From a checkpoint of a small image captioner: encoder arch resnext, 5.4 epochs.
Rows from block 5 of the image encoder of a small image captioner, named by matrix and row number. Rows with one number belong to one channel. Each number is 128 + 24 x the weight over its row's rms, rounded and kept within 0 to 255. All counts start at 0. Numbers have three digits each. After the name is the row's rms in percent of the matrix's.
Before each channel's rows are labels from the 100 images, of 14976, where the channel reaches its highest value: "colour at peak" is the nearest of a few named colours to the mean colour under the peak. Only what is clearly more common there than usual is listed. The data: simulated fluorescence microscopy of cells.
# convs1: grouped (8 groups) 3x3 conv (encoder.blocks.5.convs.1.weight, 192x24x3x3, each kernel summed), inputs within the group 0-23
# convs2: expand pointwise conv (encoder.blocks.5.convs.2.weight, 384x192x1x1, transposed), outputs 0-47

colour at peak: blue
convs1.29 059:078115136137133136139086153128136142116116173093091132135107091133150158
convs2.29 156:128119127140109135126127131140095095114148094105066077088114128132126093131135128145130134069070110106127125082145128064099110127122118128127127

colour at peak: green
convs1.44 077:117054124134081129127122131128128131133125090085131127130130129123167158
convs2.44 104:128100126151119128138135127124118138135128136149131073093139167111128178160128128096131118087131164128149133146106128142166131141130128125109134

colour at peak: brown
convs1.138 095:142126122130129129129085126099114113106129058129065120126112130132100130
convs2.138 170:168135121128146130188203126128132150131127128131140132137135129125128128127128130134127144134146133218106175157128131128132142155128130179131173

colour at peak: blue
convs1.112 181:132133141130124125089091116117132077121130125091111121129123078123069124
convs2.112 079:130129129140123129126124131130146177148147194126162137116109180158189126128128137138164155148158130128128153128135181125128171127147129126126143

colour at peak: green
convs1.145 102:120096126127129096089099086130132132086099090122130093124100133092136118
convs2.145 079:123131148146133128129128143130155144146175131130128128131128126126137128127128129130150162127153131130129128128172173130120127116138130130135133

colour at peak: brown; green
convs1.42 055:102057127125090134142127141128134137129137094095136130135130121123177163
convs2.42 124:128116128147109129132138127128124134147133134142128083094136166129125163169128128107130106073133180128135133157120128127150128130117124123091130

colour at peak: brown
convs1.129 092:146127121137131131134088125096110115106128078129054131125111132130090130
convs2.129 184:159133112132152130182195128128131144129128131131144132136131129126129128124128135131127130133150132219112169162128130130128148145128132187128169

colour at peak: blue
convs1.45 056:123129133163147126140090145134142132099095177094105131117094082141115146
convs2.45 124:129089112104115132127141145148121128145098128091056065093124106076117107133153104125128128071133125141151128128127127098127127127092109134113128

colour at peak: blue
convs1.47 040:117108133148163142139122160140163123137109198110112140128139135162097151
convs2.47 114:122068057164090130149131137143092146117120139139119041060115147130121135181135129132129107046129128136153136122128127117128103137128128130112144

colour at peak: blue
convs1.37 093:111100091155121097126121125089090126100127145084105093106124122094133130
convs2.37 108:128128172140130108114127128129128124115248134128130145154128127246129128106128126138131128152125111109100112126160134130128129129144151128129127

colour at peak: brown
convs1.190 102:125085109111120100093130081128123112112121090104082089126125113118127108
convs2.190 090:131093128128121100094130083105129128129129160126126128128127128127155016067045133151062129128185092131137130125130128129132128091126123128130131

colour at peak: brown
convs1.168 069:079139168098127148130089142107124096101110142145138161105125103134104100
convs2.168 095:139106131138131041157206132131144120128156063118125092128137127138131138095128068119074114127131126164065134156132112138133131155138130187127152

colour at peak: brown
convs1.7 099:113126123087140104126121107111120133144146093144065144076139142138111148
convs2.7 123:128130125128087135124140128174109116128110128121127118100120121128098129128126126092164094084103177133128085123130119087127129127094126129128121

colour at peak: cyan; blue
convs1.56 036:068075147129131130122138142061134133130133118150110118130126100135142117
convs2.56 121:129136152133126067125128149159124125074172128101138113141078115225128129085148094170125141127123124136133128109211134095128124128126112125171127

colour at peak: blue
convs1.36 066:099077100131110101129125114090083116125128115094129093122124131085141126
convs2.36 070:128142176147131121127128113129131112127183128146123134149172128199131125128129128129128079123129113109126121134182128141134128129109127124115125

colour at peak: grey
convs1.125 135:130120144076137129131144120146132126139132168115149123121130136139146044
convs2.125 147:128129114128092127128146128128121119137127075129031072122126113128106128114128096096129116095103128130199116125128112128122097128119114081128117

colour at peak: blue
convs1.28 042:136130143142143137139117150161151130091108194120096158132133121175116139
convs2.28 131:131081088133079139127132170163092118128104131122064046092128145126126105131152128126129126069130127136141128115128118085125128128117125130122129

colour at peak: grey
convs1.140 133:128121148071130125128150121154132125151128156103149132123128131131151051
convs2.140 142:131121119115081127127150128128122111137127064128038075126126104128097125102128093099120111095110126129181117125128110128124102123118113099128111

colour at peak: blue; green
convs1.94 068:123120080089097087130117108132096113095082134131126104128116124107102107
convs2.94 089:126119120129135106128127131130143157148136149111159128152128128151161129103127119150129158168130155135128132130129207145109142128192123138136153

colour at peak: blue
convs1.113 118:111117111118132132098099108145126089158127107091131103100159093130091165
convs2.113 070:124128102100110130127127128127129103128100024129127128128134115127115099077127125128100121134130128124114128158104126157129127116128129127128116

colour at peak: brown
convs1.14 097:119130128141095141124101150122133133090094145091151093157093093135113090
convs2.14 115:128122128128128112130128111098142130116109124143133132128133138125138068095100130129085140147129102128128128126128151129060128083126133116255123

colour at peak: purple
convs1.68 030:110107116135128101146137113170139136121134148117163079084076145145120139
convs2.68 112:130076131173127139126128157157128100127151106128044120118124128142147090123160137156110144125126088129150089072135128127078116127121146112128128

colour at peak: blue
convs1.2 101:119125129102143111126120104105123136152153087154075150078147153137122155
convs2.2 110:128130122138102135123139128173116123128111124116131090106123121129093129128127121093150096092104160140128071118131120087125128127117125134128122

colour at peak: brown
convs1.134 099:151130039147140137132117134115081137119109128137126127124100131137119152
convs2.134 133:084170128128127148128114132149128135119124191108128128122115129128143129187127134096178128129077168128128052096139136138116102128129128131128120

colour at peak: brown
convs1.8 176:144145076131115129153123130118084080116115130115132115131113115067149115
convs2.8 055:100138130186133132132128128128135146124114126142097129115128132111134129151128114098130130118135128128128105111128221139055128128189144121128124

colour at peak: brown
convs1.19 079:119132131100145110130125103114125137149152089151062146080145150135132152
convs2.19 121:109130126128100137124133127186114112128112128115125124110121119129099129136127120100168079097086176131128077125129117082125128127103126132125112

colour at peak: blue
convs1.11 101:123138129105157117130111120120114134152167109161080166097152152134111170
convs2.11 093:128129108131115133130161128134111127128102128111134127090123125127084142132127125072152101079123209182128105129128115112128140133115127135128134

colour at peak: brown; green
convs1.137 095:144129126132129128129085128096110116110127069127059129126111129128092128
convs2.137 191:164134112132148130186203126128130142129128134130149131135132132125129128126128139137128135133153134228114166162128133131128147148128134183130175

colour at peak: grey
convs1.133 138:132121139073140131134145121149128121139128169120150121120125138141147048
convs2.133 131:128129112129101127128140128127122116138126091128029096120127120126119128117128099083130116082102129132202107126127110120122093128115126078128116

colour at peak: blue
convs1.114 168:124133130132125126092091132135125075132123132098121125130137070126067133
convs2.114 091:125128120129145128129125131129139189130144128129138129128116172171223128116128127129139160139151148128128130131128177128128152128172130134127158

colour at peak: brown
convs1.69 172:132130131108130072119130067114131136130130121093122129078080131124127123
convs2.69 093:127128126179130134127124128129142184131152147135168130106130147154157128133115128128131198155138151126128126150129189130129153130163168131126134

colour at peak: brown
convs1.175 040:129125126118137132122163129158160111118093177133197129127124150146148112
convs2.175 082:029127102129127157120087117129144128137128113179144129129128134122128098129134132138100128178128085064139115127108175136013068083133128081121075

colour at peak: brown
convs1.20 100:125130128135095135129100146127132130090091143089152091156091093128122088
convs2.20 114:125126124128129116128127095098143129117106127141133132128131129124135064099090135128099139144128112128130128127128146129051128084126132116255114

colour at peak: blue
convs1.105 126:125113136104127132106106127146127074162121123102116118127156075127081155
convs2.105 085:128128129132130105128120132131143168128128142128130128151128147149192129111128129132128130139132149130129149129128179140117147128205124128128152

colour at peak: blue
convs1.38 066:140152150135180142139122145155156124114115192119113153137117107168120130
convs2.38 131:129096081128058144127139171148095123128098132116039039107128140113128115136152129123128127069130127136138129124127124101124116126118125134126128

colour at peak: blue
convs1.30 078:113109096156130095094117103089088115122123129116125089099105115085133122
convs2.30 103:128152175127150125129129097128138124127190127169134166166169126207129134128128128132128121129114111109117128136144128151129128129124155127128126

colour at peak: brown; green
convs1.39 036:147136084121117098142150120099113152128131114149152097094175128109084131
convs2.39 076:083089105125117128142133129135128137127107129129128075100121129127107126179142125119107126083127145129165135143125131122128124135112121126121129

colour at peak: blue
convs1.32 091:067083097139123111116120115100098122109124134096107098111120107096131134
convs2.32 063:128132176133126111129124129131142118115255128127128128128119126207128128123128117141126131126067128119122122135209151129126125129128145125128126

colour at peak: green; brown
convs1.43 048:120064123146082131109136134129126152118138102110137125130129113120190154
convs2.43 111:128103123123117128133137127129128135141127133130128069104128128098126171145129128105120115063129178128146131140119128140152128132122127125102130

colour at peak: brown
convs1.169 083:133079112113129104087125070127129116114118080115120087122130116129129111
convs2.169 109:130104087070124120103128050049143128137119128128128136138126081112132083098020129128025130136144094128134121126093128130097106083128123128127129

colour at peak: blue
convs1.26 049:131115143177143135138108151138154137118110204101108138134124133148096131
convs2.26 095:123062062135093137144136136134115151128085129133128095058127132082123128180137124119130132041127128153143128141128133118128117131127124130105128

colour at peak: brown
convs1.186 048:153151146125088117141107165110116128127112140140130143116052114105105120
convs2.186 110:043167122126164201103096124126139162132086168145128160128127121128133129128123151106180128129132132089128130143120152145123128118128142128129122

colour at peak: brown
convs1.122 073:105130121171134141139098131080135146076125119160117109130150135125107175
convs2.122 090:126169129119212123117084129128152142128129197122125126133128124144153128129128151173127216127148154093116165156128185151128144128141129118128156

colour at peak: brown
convs1.33 099:125132094142134080101125111083079121128127130127127089106108111083128124
convs2.33 102:128138166127152126130128095121145128127165126181134183164162123190128139128128128129128125134114114111111128129136128159132120130128149128128128

colour at peak: cyan; green
convs1.102 101:138063147074134128128128109130132128131129069128121130082132128133126131
convs2.102 100:128128130121161129127127061068125146129130130124130126086126129128129128125084119128133130113122132128127128125068161199128129128128109124128128

colour at peak: brown; blue
convs1.130 085:149130120132127128127081130089103112102128075129067125128106127127096130
convs2.130 192:170130110129129130189213128128130157129128132130143128135131132127129128117128136129127128134156132213111155158128131128128150147128129190128176

colour at peak: blue
convs1.1 123:145142061109144115148121118131101072142148113141110147111142140098126147
convs2.1 073:128128110167122139124139129176108130128127129128137124064116145142122129128128118095187126129123202157128087118131131121128159128131127128128127

colour at peak: brown
convs1.126 094:132127123133129129130092127102115117109129049129069119127112130129096131
convs2.126 161:171138128128150130187201128128132161131128128131134131138136129127128128115128129136127135132140135226105171167128133149128146156128131186133172

colour at peak: brown
convs1.21 064:130104128103165108129159106134130121160159108156109172112165154115135164
convs2.21 073:123140099108127196126138103115157128052122075176147127102089109120128145136114126093140115148128136128129129129088125125126128097144126097082128

colour at peak: brown
convs1.180 063:155160115124099104159145162143106117125121159098114096143077134102151124
convs2.180 096:110130099158126181127119126127126123119119219131129160122115172144126128129122231127200128129128143128128115128128134142118133127130129151129124

colour at peak: yellow
convs1.177 068:098181123102107131169118187124100097112118143117113120138116143121137112
convs2.177 085:156104134166128065133205128129123131125153086129128116126127137146128129128130073106099092132120128203112135130127126123132138136160128173147129

colour at peak: blue; cyan
convs1.70 113:150070159106162123128160123139166151150166135120137103123123162128143132
convs2.70 086:124134128129126160123122129130122151129056134128132128039122135138128148162128129064172135048126176133122126151129128162127143127128126128117122

colour at peak: blue
convs1.60 141:133128126107129078147130087133129129127128143101150108070072130146122142
convs2.60 082:127125129156127133127124143136175162132128128149128154108124156144187128156128127127123149130161133128128128097128150131107158128130201127128127

colour at peak: blue
convs1.24 089:088095101151111108104112111102107113090120131091092100112110106103133124
convs2.24 098:128127202128128110120125128129128123124250128126114129132118122181128128113128126154132128128053128092119102120176128128127126127135139121129118

colour at peak: blue
convs1.31 088:108101089150132088115125132091092122114129142090114087095130124094114134
convs2.31 109:128119187129133082105128130134128121112238124127128139152120124196128127108131112150130134165127115109112116112166128123128128124154140129161128

colour at peak: brown
convs1.185 070:107143173091144136138097144106120082089111150147137155122127104136099107
convs2.185 084:141119131139131056141165133128143127141129098082090069147149140128134128128128117140095122118148135162063172143131127132166158145134129133128170

colour at peak: grey; blue
convs1.143 115:131121138088138130131159123158127120154139172120157137120125134140153055
convs2.143 129:128129110128125128128134128128119107136126109128046123111127124123094128117128120056131112088128129130173117127128102107126097127040126090128108

colour at peak: blue
convs1.41 071:102093116150097113101133118100085116090131119084111105130131137090153127
convs2.41 088:128156202128145114124126105129128112127207141148128131151183127230147134128128122130131122128123117102125123152168132133136127132121130120113120

colour at peak: brown
convs1.17 108:128122116085119084120133079121135113115113092113088108081116119114130109
convs2.17 112:128128100111125128106114032052125156128128128128126126128080117136128122126024136127100131142120092115153123116113127130105107090142120122116125

colour at peak: yellow
convs1.170 093:112069123145125118082130064132132140145135087126112133117148134131119145
convs2.170 084:128095111087137122130128130121128130145128088128092123129123093125119110108129117118032129098118087128165069123136119130128064118089118127129068